From a checkpoint of a small image classifier.
Data: trained on rendered dice on a table, 92.5 epochs.
Rows from block 9 of a small image classifier, named by matrix and row number. Rows with one number belong to one channel. Each number is 128 + 32 x the weight over its row's rms, rounded and kept within 0 to 255. All counts start at 0. Numbers have three digits each.
After each channel's rows are labels from the 100 images, of 14848, where the channel reaches its highest value: "strongest on" is what is common among them. Only what is clearly more common there than usual is listed. The data: rendered dice on a table. In brackets: how many of the 100.
# convs0: first 3x3 conv (model.blocks.9.convs.0.weight, 192x192x3x3, each kernel summed), inputs 96-191
# convs1: second 3x3 conv (model.blocks.9.convs.1.weight, 192x192x3x3, transposed, each kernel summed), outputs 96-191

convs0.159:142134153164044064090109168192135111172171195096166159163165076135127182120122136091130142094139103127130163140128148128137146136107130128150113095061227134097198079061096146150081109120103058172067162101171114164221167109123106135136128119120103162096137168120108140089108124127134128117
convs1.159:087159093134121114100133153124130100131160187117167126092127098125051116120093100100142172133140139177133156106165164119144133137148116069124130120140130089107114102114065122062143075121110113130072110083152120119163110073098190174173128118163167092111161126088102131118181132108117096124
strongest on: five on top (100); total: 5 (100); dice: one (100)

convs0.10:149116117195141143150067161082091150119040089164074095111174150112080110131155163076133187147116135128138137140141134130140132122125135131110119160186122097133107103150081080110125048137158170116119149152098121101071109109137101116134144123120107141123142086124116103104129132171073160117
convs1.10:095066142114169218160140096173124135082136136137097107079139150101151103107143075165131147132139079132116122150111160161100111130130136040134133157121129108124130112163114120114091165101102116115138149136153130122123139147108155124158186123130144128118214129113115132115125157093115126125
strongest on: dice: two (99); total: 9 (84); six on top (83); three on top (78)

convs0.181:129112076063149155118041155204142134107176117186097113099150105095037083118112102084130099118115125124090113120103104128100126088082119089110105124151097106120092123118111130100109108090119182151124095123104103123124099056098093097094066098045101119110116142138108133117076061116126062032
convs1.181:128171099151099093144149107162158157106100104118156118131119143121130121086136088151152061140103115129111076097128159180041136122142107143118121170078104157151124108134164107116174055091105117126142174156159108194080099143147135153141083123124154114125156144152130122126071107134147131137
strongest on: dice: three (100); one on top (98); six on top (76); total: 10 (51)

convs0.176:094131114062156140107116079100035159088133115105125124101090114090112097092112106097136099115087098115063066121100111124086093069091100072129097111178113138123111158122145124092114155093105130134119107105129125146128117094116094057101096113074118115106125134121108100102086088115112104040
convs1.176:144096153087121079129100083152154171094140164087114079065126129091164112107125125131135123105147102120095112071135155162149127123077092086129089154064124087134113106149135148124091101095111097101153157142095166136123132169082143133129038124119123102107141138108110159148126115105152216147
strongest on: four on top (96); dice: three (75); six on top (65); total: 13 (48)

convs0.79:120125162153154130137220101046034173107091104080095113129108160137194147102133137135136197138126099080148105119138126106117115138126092160130120127138125122123173103119167084104122146141116107104133127133047115139145222120154142067110120123109107133121116106127110123134120117121123127124
convs1.79:159097127060114104126143092110117083079180175082127093120165139114153132136124145125128162122099091126116133132132112157154148137097164099148111117135111031105096126121110131135108109180162079129191128111119167109159143149126136159129106129131147134093230135116086131129042088097117138134
strongest on: six on top (100); dice: three (99); five on top (85); total: 16 (71)

convs0.143:097126131085156131093153123105060173083069130133143119106089100093127104092111119112131124109066089123112106109113113116102086110096085115146097110126122106097102092076153110096120150102083062123095118089120127120146124100129082106097135119064127099116108126125082123078088091152097123067
convs1.143:140132160055090103118102055160146121090109132137137077068142116082150119114120088134147141112119092176110099091137150151126136127067089078118090145116136084122097100160118163152085083106103080108142129143136160076100139152107094150153035123130107097132148135115133158158143154106148152135
strongest on: dice: three (100); total: 11 (83); six on top (73); one on top (72)

convs0.68:145117117150121139155131167134169117078033108153091122123168137079133142109141161113101172136092130128117109121122115118110147102132138117106105135212112148167119255187155117147125100137145255038162132141085130079100068094113120079119086109136111137106099157143128173096125108100174093101
convs1.68:117195109160106132134130104152159126126082104220105143112148114139134088110127063141148213123115080118128201130135153163111106135118137061113127132145156185160105216139147130108108168137131179131122137121171124156160078150106141074119096122113147115159165121127138124119118173146147092132
strongest on: two on top (100); total: 2 (100); dice: one (100)

convs0.27:116114115154153141122139107160090180125115141153111153100119145130150109138124180104116156140115154116148119150135130122140153123134122160135137171201133128126181118121157095127135140140117176123176158137104109073117156162104088161115209136135124044135180008069110013141141151117123139156
convs1.27:114121154100163129109123157168102157083094116095115170118154129139113130101117081114146150132144137174096072134134144114115087113095093089127111154155121120152088102133119121147117119113116144119133147120132112129093108178112188105130089107150134125114182090190137109137088095099115038161
strongest on: six on top (100); dice: two (100); total: 12 (81)

convs0.179:135122149114097125104172128124159118142094104114139146148072095153142117114128106155121113123116115141108093118159127129152099112141133034123139113088149148141133143135136118142127145160132087073100134115131134059130095096147160074159106139176153099134120090102123082111126100153141136068
convs1.179:148142133055155109133077138155137171098098153142126099092112125092150116134129114138160200123142093127109116081137145156128136125077100068150108139083121113125102106105148138103103103137089086102130130151122177065097127165080188119123048127143109075124201065109120123172113135127143178135
strongest on: four on top (87); dice: three (72); total: 11 (38); total: 10 (26)

convs0.162:101115130154109113103142083162115174160255153143131140128129114146133104116114158136121135114091124120133078132135118116110125112117080101127099114032161115114184111090139147126151139143113125118097141098115130138145112112130161151145191142139141103145133068130094074113113108143123155127
convs1.162:139149124124109085115112165163139097101083123183147100115129119102118133079123080137139217122107115130110127134134133144125098124114099060115108154102112202145126152137121147130140111071109101083141102130108137128083124124121100138138025129114107117120107195116118222160127081146139144104
strongest on: five on top (100); total: 5 (99); dice: one (99)

convs0.163:089135126114149143129090198106079140138161139226108119107132139115110112134108122141133121116116122118156146131113139136145130145152142147145126117116132159121109149160121147140175116153141174145181144126141163136033145151168104135118179127156107101125178010094137045137150160109040209165
convs1.163:132145140074147151129163165132160120146094088083115087139152129156120115105140101113098165123132106149159141145099107106131103139153143105101138111117140124130141119145128128206117108128103126130117118110161114158127121123164166044145147130092160124175102087071122013101091143169144088106
strongest on: dice: two (100); five on top (84); one on top (63); total: 7 (51)

convs0.169:158121131152139141163144102162243156133051111104141159127117149136120138135156169118141158155138150145134136134133131136130125118121133115105133165089120078134179103139116098132117095136149155139148143158109127159122101126121121141141176139176119128133152109136139125155147155164107146161
convs1.169:125137082166145165145145172156155122111069100203135127127135139143092105128141054164129221132117126112125133152115150155101099127132135000137154133105102153138123173113137115104145173106103124117135128135151107162127099142108175106129132117118123116130192122120116123125090154127124135135
strongest on: dice: one (100); two on top (99); total: 2 (99)

convs0.45:135123127161127129130126177133112153152171137207134122135148138153131117139140151123135149135135153132148138142136133124137143137154133141145139147150143143130177117126142137165160146149140162145151171142180129115127120184099124175152217135169158062143213009083143044134165162099083155179
convs1.45:117144132089135111109108187134128135132116114103136124139148118136110138116119102075111185128110156187131142142108144124149127115117084059124136113135117110141101134157122119174104120148164115139122113104162102102121103172091185134122096129147132074126188035182143028130106168125131101165
strongest on: dice: two (100); six on top (93); five on top (63); total: 11 (56)

convs0.172:130111107138131126134116081170176122095148089084107144122097119127140127115126151089101144135096109163104127131128119119145134110117143099124098133087130074104057134095097112138092074115124093110138113130106114091094125120145138154128025145137148130119052158121109151134144124183119057146
convs1.172:147149141125178143136132163146121173127120069111116114096125122145087122130134055158106202147152144119137191135146122144138103152151154040136147157100134142122106220187159156160133212146171132127120115130158135161150093105069199053136161124154174113131067118087137138120195202110088155117
strongest on: total: 6 (73)

convs0.99:135154155182139114128142093255106147129146117093104159145157128158151172098125141117111157143130118132145114127147153121149111128130122149104126132025156149162120168126166099145099172141151098059107146135107133086134110110176130105167143134170152170131113137145189149106136118149118182134
convs1.99:160097132124103090121119116120184085096133131051125099117135135127143112116131113157133188119067092106111134125165134146112110147123119079124113119096102041120109119141059137137134056112104172115163115118141155090105130124100162078147081157143171113155221073095143059172123102111152146130
strongest on: two on top (100); total: 4 (100); dice: two (100)

convs0.130:148124113148126121140061126126085160185246127206123123117136117129103114143119131100156105122149151113140151132129113122129146120106100111126130121145124132170240164121139104107108159130133140097070130127107116217238130086098109122124118119094100113119123131132128140120119108083122074088
convs1.130:163182088189092087134130108166152083057094120170149117112137138096122133090154060166147154139085091137112108132124171187096114122101098043118106146093096150156124082141141129111141044072075111068166157146125141174157126126134139171155077128110135108118127136074141117140122157091128158135
strongest on: five on top (81); total: 5 (76); dice: one (76)

convs0.77:108138130117198144114218125083062197135072142112129118130130130142115122120117090146133110122083118118118109129150138134117093119129123105123146125166135122104094054149123122134134075141120162225126133110124133150082022134141136094129190131147124113117158106114096102157120112131152162115
convs1.77:127102141073059037122094074155146109114130132049089121080136122067147108104118113127128132124125114149114103108138145138137131113042091060112095153110131080117060156166142169146109123158110110109162124145105153112106150173103144137155049133124088085115169099133135121153155169080110158143
strongest on: one on top (100); dice: three (100); six on top (97); five on top (69)

convs0.33:108133151106083097100124172084227083120128141115154120135123100115135122105132117165139133114111117149146126135136138134139129123143119122151136126163142105115083099075124125117127116126108014186118142104134136000180081139163121100125119130103136135137079140110106118078125134152158104121
convs1.33:139119137097130172119101055106080084102096131179116091093138116099144121103116102132139173109076097148118105082135131133133095119093106065126093139149144141101070090120132174103112104112115059092113115129115157090125137146099103107131081131142100102111183131135130182130157182107141119146
strongest on: one on top (100); dice: three (100); four on top (88); three on top (59)

convs0.88:135111123139163144154196127127168158118050095095130144131108163143114124137136149126151152142122151115138115129135112128111110117148131143093132158189118127122159129162118120143134083127142213187165141156126111176065116144103124131119196126172098110102183069125121075167146135165094165156
convs1.88:136153127165079133150113134147205099100095125177117097099132141102112108100147047182140158122120126090119109132123169180101113137135121000146134148109111157144116154082143128049147168075107129103148127139135133156117144146127085113137124119094116129157187134077116117132086153146136138132
strongest on: total: 2 (98); two on top (87); dice: one (85)

convs0.50:093130136138106092097183124099098165129111141147142126140152095159132127098120122174133135104082090138121100090133127110127077105131086130129132101107139101120061092114115102140136098148112206103093130078116120098068097083123165110123146130171117098115097080135079080077114090123144128098
convs1.50:149149138112101103111101116150113129117063126158120103110151130111139118105125092139138234130043116140137106116141142121138142128082095039117102157099110157131077111121163161156146095161108069107123125144106162128101148180122132135127020135113092091153124104120157151167148169124148151156
strongest on: dice: two (66); five on top (63); total: 10 (54); total: 4 (34)

convs0.59:107122134101126119104208118107089131114088115076095105122114118139122122117122113165125122119088072111115121121128137124122111128110125117132121104084124093105043067101093135119121072115107108167107134097124125140059087108134100103116140119115122099110125101114111087121100081136122170089
convs1.59:118110134088130123129071107138139135135098104119113109092128125123124133135122133120124182115105116196103120135129123131140147136068131081112120137093136035087066115173106157177098092217139120143160110126141143096053134136061137129103087134148093069121149089118122132158157180085119155167
strongest on: dice: two (100); five on top (93); total: 10 (89)

convs0.155:144145138148115121136119110170167119089173136087085136134142137117129143109139125107102128135099139132095115128102132114095119110095135100117083133037089093120068113094105078116087107088133105120139129139105097082099068122113149100121074119087095136129088165141120162095127165123112036140
convs1.155:111224055189148117115137147142114107170107137223138142152136109169092070131119090137108153119126082157129155157139135166127137131123154105109145105118161141119111195176139130146157180129126179133132131114188103143133094115104163137137131132135153115125106137080087138100154148159109135110
strongest on: dice: three (100); one on top (87); total: 6 (77); two on top (62)

convs0.147:126117114137153129129145125106126159144151124115147130117128137154139119124125133082105139132094117138144127130151137124115144124127135120125111146166131133107194102144124141169137112156132171147185132131151134191071104132086083131124157132121116053087144026038120041121150136118055130137
convs1.147:131132140163140153129121087148119141095095145160105161086126148100142099136131090120154166114146124137105124119113174150131095130059108056121110178147121097143147068142120114123082115100113122109140166138148112146155094152078198029105127118091158107093187099162127130119091123075155094125
strongest on: three on top (100); one on top (100); total: 4 (100); dice: two (100)

convs0.184:142125120149125127126140095134120134087000113106091122154127128136157118084110117113149123131112154130137100112123113136082057117128125106075111133127152145143083164147150075112135166145144162045121139142026131096060076130152122103147126145101101139136101119134121123136143128139119078132
convs1.184:104032134066134111136105132134147156146182129049111122138126127137159113129137152129093222147096112133123191123130166149176128100114148075092122136108131111108091115139139147160106121143158098161133160132144126119110135180073155151137068089153188095112182087190100100107024104104142153170
strongest on: four on top (100); dice: two (85); five on top (84); total: 9 (73)

convs0.38:106112126095145140131152121108007143086101079151031086106114142125112109117117110138115134127124107095117111121121110118125118122122118144106118116087117126121086124132156114112132148139126126104123125121100123033027165121146121116132069096117121135162107145132140145150117117054150115103
convs1.38:063176114107021056109127053116136103089168200136186125144118121111244162149135156134170162120122110045138142123151135156166172144125134103083116100114059140118130168104120117057134178147143130173125138132107127148164173100118143161091115143080092101138087110116109099143108140130153197137
strongest on: six on top (100); dice: three (100); two on top (80); total: 14 (58)

convs0.149:110143125093099114105102161056146131108121124173124081127144115082114086085117109139132123120142164126138134075060117120114086128122130130129129104110128129131071116114149125100117140098110133077115130126098122000073088194052144172130149130155141060138162070116123080116169181105095134180
convs1.149:124125143051130145124124197133113117158055107146131087152121094151110142149121110126129192133075127167151141129091107118120174146126132038074131116060140107101179140136126126159127119156123090145072128117169152068088089132110107148146113109107120123133152136102137141125037158151166142124
strongest on: total: 6 (100); dice: two (100)

convs0.166:182120138090134118127208080122110187143157110115127116114104155139188115097144183128126182143115131170136088123148133135127106118106110143126124138027147096096212090138173132170141146148138109153114160132177127163136159121146122129147192133186148105135171045118146061230135133155109129122
convs1.166:143130132056112089104138085145172100136155150107152132128089119170089132158112115110113154133113120151120156132132097138120118127064129106128094141093158065115112152150121164173073124165170084140153145166111165120067108146087070140114027121133156155146197189098188233144111111086125086138
strongest on: total: 5 (100); five on top (99); dice: one (99)

convs0.104:132142109113140131140114153255144140140130116173082140111142143094048122111124122099106151136112123123112113134121119123125136097086127129139119149057105129143175208125127057092086162107139162102134145144089111042177077119123112119105171094101079135124144130146123134121132146050119142135
convs1.104:133165029215120150144170107137186112178096146186200141163120125199092132126142066147112128139092087150122178168133139152123127128151142126110144089131126127139128165143058106170179067163128231156109136141208106149127068103151132191145119117101167140153235145141105118115074102138127117114
strongest on: total: 4 (100); two on top (63); dice: two (63)

convs0.106:100128135081137128108178131105149135187153126095184107111110118141124130108108101149124118107127102110111123115111129113113133136096105116127150106028134091069061000126141170146134167126098095165109129099177127235212156131105109082106121111108121105118118115124126111121123160054079060146
convs1.106:113113126106111102111140159119122128096084102199123094124109115095126126117134116107132184135122168115126182123103116108095130130106142058146136153082111003101145039052028129168185036186098127208180096137127144054089106125119141130088121124092099118120176161113078137130145168119131148133
strongest on: three on top (100); total: 3 (57); total: 4 (43)

convs0.30:137133126137105131148073126171226083130191128127155145129119134108118146126154152128132132137111137143118136131125139134153137116139137102123108138110126112125156100123081147146131053109142103169119123137143137179162157089090126117136000130100134131122044153143159147091120117159120035100
convs1.30:102202108168125150133151130142129101157109073197122158128143119139066111142127058154133173131133136131141150152127140142087140131138141032141151125094133130125130187121122121121135195043121132137108119122158113160152087127116120013113144123112130132138121151067113143120145194115120083129
strongest on: two on top (96); total: 2 (55)

convs0.175:086122134117150133112196127175097142107082115178123131123097127121144124097134127140143161128094107124126097118133118116129082123112093112130130125218134153146087153119135109101120127136133150141151116107122130118118181077124128067122145114128129092123120065107124052109093076115099130080
convs1.175:141106139072149069109125089161125169133114124033131123107148113173132131131091121102122135088129131166103134127139102147149104120052111111140085151072141073120084086175110152167098081135171080156097128113102150120109094210091094091117102131123140079142204177153128211143130113123148120151
strongest on: four on top (100); dice: two (100); six on top (85); total: 10 (85)

convs0.105:152122114116166148158094114155144197107017106121101137107139145106118113118136136101137138130143112126093132134113119135119123089099121103101114152000119098151122191145178095111093194116137140053099127141076121073160101124125090117115167104107127132135139108143142126155129139148076114110
convs1.105:087105122117120138150126139157187167091123136118169137075141152144109152126151060167120169141146105125114139121104152156117115130128139033118143125107139104134131144168095113170116097145129190125134125138125132090090094139101109122133091104124135132146255128147124119119085134122118102130
strongest on: two on top (100); total: 4 (100); dice: two (100)

convs0.81:166134133110096094103111129158147143162210148043156117140158102145132135113096140102111119114148157154118158148128142142122160148103112136150138131069131112089175080036112173155076127109094054155168130108191088157189098118087127117139128131107130125119130120122136110159128133124118092117
convs1.81:183135120124125112120142134103124098138176140137153110126098117118173128125118121108135155132068117136136163105127146097145130156113119110146118118086099115089130055052080141088104081049091070126037127094167090144201150076143077155152107138133157151101167144069149146136156226067133100103
strongest on: dice: one (100); five on top (88); total: 5 (88)

convs0.49:189139142149123116142137087139159123146090125103106143152114123178186155122139142134119116120107140126105130126145133114143108129147149112099129113006131101133111072118098094154131070138120088148159133099129126122052116098124173060159068148154141137130052172156142172130131109108163061120
convs1.49:163197133203086113114109083114080065103122110209088163121144111116107112136109113119159192108142132118138135124127125144101102150077104103099129143117126089125096129143113148105142170118096116117154093109147140143103107152091130006080084129133116101115139120118156131170139171103162131134
strongest on: one on top (83); dice: one (83); total: 1 (79)

convs0.98:104119131118123105101139092106149168180139153126152103122118112146135116080110104110114130105111118138133126117127122110129108120121080130134134108049133088097096000085182129128115254125093000122113129099125115233184123103127141109119163117140140113118109096111089087091099113106091108102
convs1.98:133136134113088123120124121142165107101065134181131086100136125087125115083117104130150163125077122135107151100123145135117116135098098059140102148118112080111130021132036153139149012133090075107158106135081167074120125169122118104118064139105101095139186114114159138155130182099149163156
strongest on: three on top (100); one on top (99); total: 4 (99); dice: two (99)

convs0.134:120115124149159141155143120158074159196170108136112124138161135166035145118131127099133143158138138132112110135137118123111122106087140122091150166068128097155191107140109088156098083158166153117132142159104103098113069096139154147151183119188129148143139136154124142126154118128101174182
convs1.134:109151127141122142130119118165151103081117151174112137099137134118140129103150056149155214133105067125104152154095174175100133122104095045116115141111124137149122110142116129135101144092080134093128149133162122125129112125116175182123101100112126131142169148099131132123117155124126122129
strongest on: four on top (91); three on top (63); total: 9 (32); total: 7 (27)

convs0.177:160128122168124138152138128176245118160078097126108138126129128158112140128150165098124165140140154138143140129142123135138134125126131113106142143077123085151145131130099098137114080142150179092130122152108115081092116131130164152131173122197117136126173102144129110123153149124125156169
convs1.177:143152087179154174147116177156146133100036078211150111143125129144088116111149062149129241153104136145131127135113157159111116122131132000129138130105099164140107149139133111154142123159106114109155125138182121153118108137113186117147134127145148105136189103114143115129122162126130127138
strongest on: dice: two (97); total: 6 (96); three on top (89)

convs0.90:120124117100131124136117090120030131121112106116116112109084137094117119100136123111101144112104081101105127094107110087113098112076124127117086114052101097110118100087109108101075088091105098057110102111105107134150164050118118069117016088082116136124026158144145153102084070067117036069
convs1.90:115245131190007120126126091151109078145116148226132148131146115128122112133125118147145201105140134126134198127147138136097173144126119083126144111146139138128116201122139118100125222153110148119121068092123141103138132140115107123113144123121087121134117132079145124140167172133105127132
strongest on: six on top (100); dice: three (100); five on top (66); total: 17 (61)

convs0.29:121117154156120120121174144136179080162131139106163132151114124196178138141135154185162152117146147129151129122147133135155140153187102138114154126176133141116211104141104144144155103148126162219135137111167132253146170136117171103133162142159131120103148102133095097132125128158129141139
convs1.29:158131134164093145142137094130174059108045094190116077111112144127120126115150099160130173126128156094123103109137132142130074137124123000146130148101090128147122130039141141056156114085111128119149122151100153147122162120146063100127111133124077122159177113093121118136135162120129146129
strongest on: one on top (99); dice: two (99); two on top (70); total: 3 (69)